config = dict(
    arch='efficientnet',
    train_examples=36250,
    horizontal_flip=False,
    num_classes=6,
    norm='batchnorm',
    channel_attention='eca',
    depths=[2, 2, 7, 2],
    stem='single',
    expansion=3,
    learning_rate=0.0015,
    beta2=0.99,
    eps=1e-10,
    batch_size=256,
    warmup_steps=3700,
    weight_decay=0.05,
)
Rows from block 5 of a small image embedding model, named by matrix and row number. Rows with one number belong to one channel. Each number is 200 + 40 x the weight over its row's rms, rounded and kept within 0 to 999. All counts start at 0.
After each channel's rows are labels from the 100 images, of 14848, where the channel reaches its highest value: "top examples" is what is common among them; "patch colour" is the nearest of a few named colours to the mean colour under the peak. Only what is clearly more common there than usual is listed. The data: drawn branching plants. In brackets: how many of the 100.
# convs0: expand pointwise conv (model.blocks.5.convs.0.weight, 384x128x1x1), inputs 0-127
# convs1: depthwise 3x3 conv (model.blocks.5.convs.1.weight, 384x1x3x3), a 3x3 kernel
# convs2: project pointwise conv (model.blocks.5.convs.2.weight, 128x384x1x1, transposed), outputs 0-127

convs0.207,191,158,219,177,192,169,110,162,131,215,156,213,234,249,193,203,182,221,187,230,174,224,257,228,146,232,234,107,174,224,254,237,203,212,212,252,246,211,263,253,222,168,232,187,173,224,223,171,202,279,196,255,200,233,240,232,205,202,114,211,136,140,174,300,204,171,227,189,228,217,136,169,167,224,237,149,230,173,171,293,254,268,181,197,204,201,234,215,259,113,154,164,193,165,195,256,250,256,202,185,179,151,178,160,238,160,191,228,246,187,195,212,249,274,223,237,164,252,256,141,264,217,211,208,177,234,175,184
convs1.207,206,233,155,217,167,136,210,131,170
convs2.207,223,170,265,148,202,187,118,221,198,142,175,162,231,144,238,205,220,162,250,204,184,242,222,146,185,221,142,212,149,132,198,159,224,149,199,200,261,213,205,154,212,195,191,238,195,214,223,159,124,272,144,212,179,116,190,117,209,257,167,196,221,301,156,144,191,202,263,208,210,233,160,231,172,195,272,216,234,164,155,236,227,242,218,146,226,162,185,221,300,181,160,183,170,186,149,149,159,95,252,183,250,165,185,185,205,212,208,222,199,180,267,202,200,207,160,194,239,224,150,245,214,187,180,188,170,203,181,299
top examples: leaning right (52); bare (46); spreading (40)
patch colour: white (38)

convs0.324,212,141,187,208,167,138,130,179,197,265,181,227,205,203,210,200,172,221,147,169,145,213,207,230,172,104,220,172,139,237,241,203,175,211,230,314,157,146,232,220,206,222,129,148,250,185,215,208,178,184,181,158,203,292,236,296,163,193,188,197,196,120,193,219,209,173,175,233,214,195,125,188,186,240,207,184,228,148,266,279,225,158,178,213,187,174,174,217,134,145,188,223,275,174,203,168,196,260,229,187,138,203,231,165,284,156,179,178,272,238,177,149,218,202,253,273,210,238,207,170,227,244,184,183,156,180,257,178
convs1.324,131,183,236,207,194,141,227,144,176
convs2.324,201,135,208,173,275,128,239,135,177,264,130,199,258,178,119,158,234,240,235,259,203,178,240,273,238,221,216,194,172,236,178,212,202,214,182,212,243,183,224,168,210,275,232,150,203,181,142,238,212,238,187,207,219,154,131,228,223,215,167,187,215,196,171,187,178,186,202,109,177,247,229,201,288,142,229,191,251,183,234,290,283,180,260,180,188,210,145,168,200,175,122,239,258,169,202,255,171,195,167,191,212,208,204,199,229,212,226,236,201,152,231,177,218,195,246,317,180,133,231,207,213,188,234,148,162,246,196,256
top examples: leaning right (73); two-way forks (68)
patch colour: grey (65)

convs0.276,171,216,187,273,163,260,145,164,191,177,186,245,225,143,272,211,219,194,115,203,280,189,212,209,160,147,281,196,210,151,238,179,187,234,287,192,180,195,201,212,188,268,111,143,212,218,208,135,192,207,256,124,156,224,207,165,223,173,219,205,216,234,205,201,205,224,217,256,213,102,201,236,175,216,212,170,141,215,225,209,183,247,222,265,201,246,218,222,148,145,202,187,191,180,221,152,233,252,215,217,221,159,317,185,142,208,199,167,177,233,162,143,222,226,184,182,179,148,193,155,238,207,203,277,317,219,190,173
convs1.276,150,185,222,199,151,222,271,180,253
convs2.276,183,162,178,174,167,142,111,250,193,233,136,163,190,188,209,192,179,134,155,222,171,231,261,154,239,181,142,226,150,158,225,174,177,149,189,264,212,162,113,174,175,232,202,263,234,182,175,256,184,212,176,240,192,149,207,136,232,231,141,181,210,253,129,135,284,169,230,210,175,203,133,165,197,155,162,226,205,161,205,226,266,261,224,114,205,199,164,220,226,139,124,257,223,224,185,195,229,166,245,237,220,256,197,119,242,184,159,254,192,221,183,220,233,194,193,226,200,189,173,246,185,174,108,179,158,149,167,221
top examples: three-way forks (99); leaning left (82)
patch colour: grey (62)

convs0.106,240,204,182,231,183,208,188,191,191,208,241,188,205,225,231,266,192,235,186,197,209,105,175,162,213,161,247,212,166,262,87,187,196,162,196,193,124,149,152,142,107,165,194,192,196,173,227,254,166,205,245,189,194,228,162,224,218,158,242,168,225,177,211,217,216,242,223,220,314,188,192,168,198,202,198,251,241,113,317,193,250,177,167,168,142,191,149,123,200,138,220,223,133,207,199,250,182,193,202,144,190,245,168,152,204,197,206,191,222,193,223,237,245,108,215,212,120,252,207,169,175,205,212,171,147,179,275,163
convs1.106,210,168,229,241,149,165,264,183,150
convs2.106,237,216,166,166,256,208,239,183,226,252,201,279,206,228,148,211,138,203,247,214,178,234,180,240,205,159,174,192,169,242,268,226,196,301,244,208,145,187,254,171,251,206,192,208,220,140,206,166,226,210,207,193,206,297,240,274,222,179,169,238,148,142,274,265,234,213,181,137,200,210,225,153,180,263,241,125,182,305,180,167,169,208,163,237,206,226,229,249,209,250,273,203,228,169,178,217,223,191,192,152,147,244,204,236,227,224,182,266,256,254,177,181,172,299,140,171,188,196,195,237,178,238,244,203,253,186,173,165
top examples: narrow (62); bare (39)
patch colour: grey (71)

convs0.164,191,167,196,160,157,89,212,205,207,260,205,198,160,301,137,178,176,254,217,199,129,211,199,162,209,173,175,192,153,197,233,200,194,192,189,329,222,184,246,218,249,161,203,254,213,233,180,199,179,171,159,246,214,211,243,257,160,219,112,225,198,102,218,246,196,137,148,236,163,236,160,144,195,229,192,159,183,191,187,228,238,149,173,188,185,204,196,192,238,176,221,208,224,222,103,177,225,236,187,174,193,250,125,195,284,150,216,175,214,240,245,244,227,155,181,290,206,231,229,184,193,229,187,170,103,211,233,196
convs1.164,164,161,250,244,152,169,200,151,162
convs2.164,145,137,187,154,243,158,211,109,153,205,186,180,220,167,150,150,233,242,218,227,206,174,244,230,218,207,190,224,148,204,157,193,141,189,185,247,262,218,243,224,205,230,189,214,201,230,199,208,185,230,204,201,153,184,161,199,221,273,151,195,192,192,205,212,152,149,235,189,195,193,190,143,254,110,214,186,220,207,253,236,297,148,302,200,176,142,116,188,211,155,105,189,215,146,249,249,196,251,162,267,219,226,130,182,240,195,223,265,197,138,208,223,257,224,229,291,182,139,254,179,189,205,194,171,147,199,220,259
top examples: leaning right (99); bare (37)
patch colour: grey (74)

convs0.11,228,181,177,227,245,238,205,148,173,110,111,223,249,195,217,218,192,192,198,199,363,160,183,129,194,218,200,243,237,187,168,160,281,188,235,126,177,170,219,138,185,181,198,185,213,195,167,204,173,221,298,154,206,142,169,161,217,187,226,233,256,230,230,184,148,176,186,256,232,132,290,225,179,180,195,199,214,219,209,190,162,208,225,224,143,273,167,189,162,178,224,215,200,229,159,174,210,140,154,251,265,186,274,197,181,211,207,186,157,145,222,275,205,233,129,237,210,204,146,168,207,154,230,213,226,220,242,209
convs1.11,154,131,209,199,159,227,211,155,147
convs2.11,161,223,186,220,151,264,202,214,167,172,229,203,214,129,228,220,228,110,248,260,182,256,144,153,202,201,207,192,109,138,245,221,133,186,196,214,156,210,153,166,164,230,189,232,204,196,253,177,173,243,178,221,149,204,243,83,282,240,230,119,156,284,254,173,212,175,164,158,231,172,162,108,205,175,202,197,160,209,230,218,270,233,215,165,126,185,183,167,260,192,225,171,176,157,199,175,181,162,210,165,236,216,187,162,185,240,167,277,206,232,173,195,226,168,210,173,205,199,196,198,111,299,227,211,210,225,189,191
top examples: three-way forks (93); leaning left (88)
patch colour: white (40); pink (31)

convs0.134,238,187,93,225,218,200,240,228,224,197,184,218,201,180,210,253,127,152,224,186,259,219,118,194,261,153,171,249,201,210,189,166,238,210,231,198,101,173,116,149,168,209,155,232,195,134,191,199,200,189,243,171,244,206,207,183,243,176,247,190,208,233,288,162,231,233,188,180,246,175,222,219,197,227,168,351,179,239,218,159,84,191,171,221,207,252,162,187,199,206,287,285,195,223,163,197,189,169,223,217,206,247,209,170,200,254,145,230,214,229,168,252,195,168,172,186,229,221,124,208,164,162,176,178,209,165,215,174
convs1.134,200,254,229,244,244,234,272,220,195
convs2.134,210,201,233,114,231,166,170,177,150,205,188,150,162,214,189,210,217,299,230,281,94,183,214,233,168,211,240,150,243,240,245,262,204,246,179,174,250,250,231,193,257,175,223,171,239,283,253,184,228,219,131,244,184,203,153,226,210,231,191,198,178,190,170,217,113,269,205,137,213,207,228,215,282,226,250,120,207,193,194,242,221,191,227,134,224,207,227,136,206,187,190,180,244,197,263,229,172,187,195,136,253,167,169,263,224,221,247,196,172,169,234,173,214,191,246,159,191,198,251,188,262,256,207,218,203,307,203,215
top examples: narrow (98); two-way forks (72)
patch colour: white (44)

convs0.332,154,163,216,172,261,237,208,181,192,195,242,177,177,191,304,179,187,197,193,190,177,207,276,230,146,214,188,155,175,211,190,181,219,174,173,188,158,210,236,239,176,199,263,261,160,132,205,208,259,219,184,232,174,223,201,231,125,271,195,157,101,177,200,260,168,175,193,237,227,178,195,206,130,172,258,182,183,252,194,140,214,247,227,273,160,193,226,282,201,238,175,139,205,144,302,264,262,225,176,237,183,204,237,207,154,160,177,192,188,184,209,224,102,278,134,200,162,218,228,215,207,129,190,232,213,132,166,239
convs1.332,215,148,192,166,123,183,148,180,229
convs2.332,237,219,197,162,173,157,145,192,191,214,233,130,192,188,183,219,223,260,241,268,185,203,117,264,241,210,258,183,223,230,181,172,176,236,243,194,241,256,164,214,240,159,119,162,175,269,224,166,202,212,209,187,224,190,161,175,244,202,216,217,191,250,185,168,211,273,179,136,225,162,195,204,293,255,153,199,203,176,196,252,180,217,165,132,238,198,205,146,247,142,207,231,141,177,215,264,203,223,245,148,265,165,135,223,228,233,251,170,183,216,211,194,296,133,287,152,177,199,204,203,257,219,229,145,250,297,226,183
top examples: narrow (87)
patch colour: pink (33); green (26)

convs0.77,190,221,191,228,197,275,143,194,186,163,140,242,270,175,227,170,191,103,160,158,207,259,206,184,182,277,180,204,183,156,248,217,162,230,269,172,210,236,222,242,222,246,217,226,157,155,175,197,219,242,182,230,204,230,267,122,217,252,172,163,142,237,208,207,209,140,240,228,146,220,185,165,115,193,177,216,149,291,115,233,236,240,189,186,223,124,195,228,166,202,189,165,216,155,265,189,184,199,188,242,177,164,253,162,214,263,184,257,229,169,75,185,193,286,163,178,210,190,181,230,199,195,220,200,234,151,156,192
convs1.77,211,148,146,197,222,139,146,193,162
convs2.77,113,273,181,215,164,213,228,185,147,204,125,247,214,212,201,176,227,243,134,219,238,145,251,204,205,229,243,149,227,231,211,244,156,206,141,154,213,175,221,205,267,228,266,211,208,264,188,180,152,224,216,237,140,186,197,203,242,238,155,181,126,170,227,247,155,184,186,220,166,201,217,220,216,157,179,141,125,279,118,214,207,245,253,216,256,216,231,146,213,218,168,121,190,216,182,234,196,182,109,259,241,226,191,179,185,178,256,224,172,176,157,176,208,232,140,243,150,147,302,155,191,198,198,272,223,243,180,201
top examples: leaning right (69)
patch colour: white (50)

convs0.138,169,144,224,206,180,126,192,163,140,203,202,178,200,248,178,150,215,294,180,211,142,212,232,219,135,183,210,143,163,192,246,226,221,213,175,245,220,184,295,194,206,177,212,194,242,262,202,163,172,186,164,254,183,186,197,255,146,237,138,198,189,135,178,249,136,138,142,212,214,207,168,210,178,207,255,95,218,149,214,280,195,186,211,201,152,237,204,206,221,149,106,202,264,169,167,129,171,254,162,174,205,132,195,230,216,87,213,140,217,207,241,185,213,203,219,245,214,229,232,109,221,220,217,229,164,224,210,224
convs1.138,235,193,111,221,183,145,194,192,238
convs2.138,185,214,296,172,156,200,169,259,179,187,170,211,191,98,314,157,209,101,167,197,193,265,178,220,181,195,181,163,167,120,257,194,205,159,176,237,202,201,176,177,220,224,184,236,222,234,267,114,214,152,144,196,169,172,217,135,183,240,183,168,196,275,153,126,214,240,206,203,222,179,128,244,183,232,196,205,222,153,228,175,164,216,234,208,258,229,206,220,232,174,158,169,244,167,194,80,200,172,210,208,203,152,259,188,154,180,145,164,200,226,196,135,140,207,190,215,254,226,177,189,269,180,152,216,217,199,213,256
top examples: leaning right (69); bare (53)
patch colour: pink (37)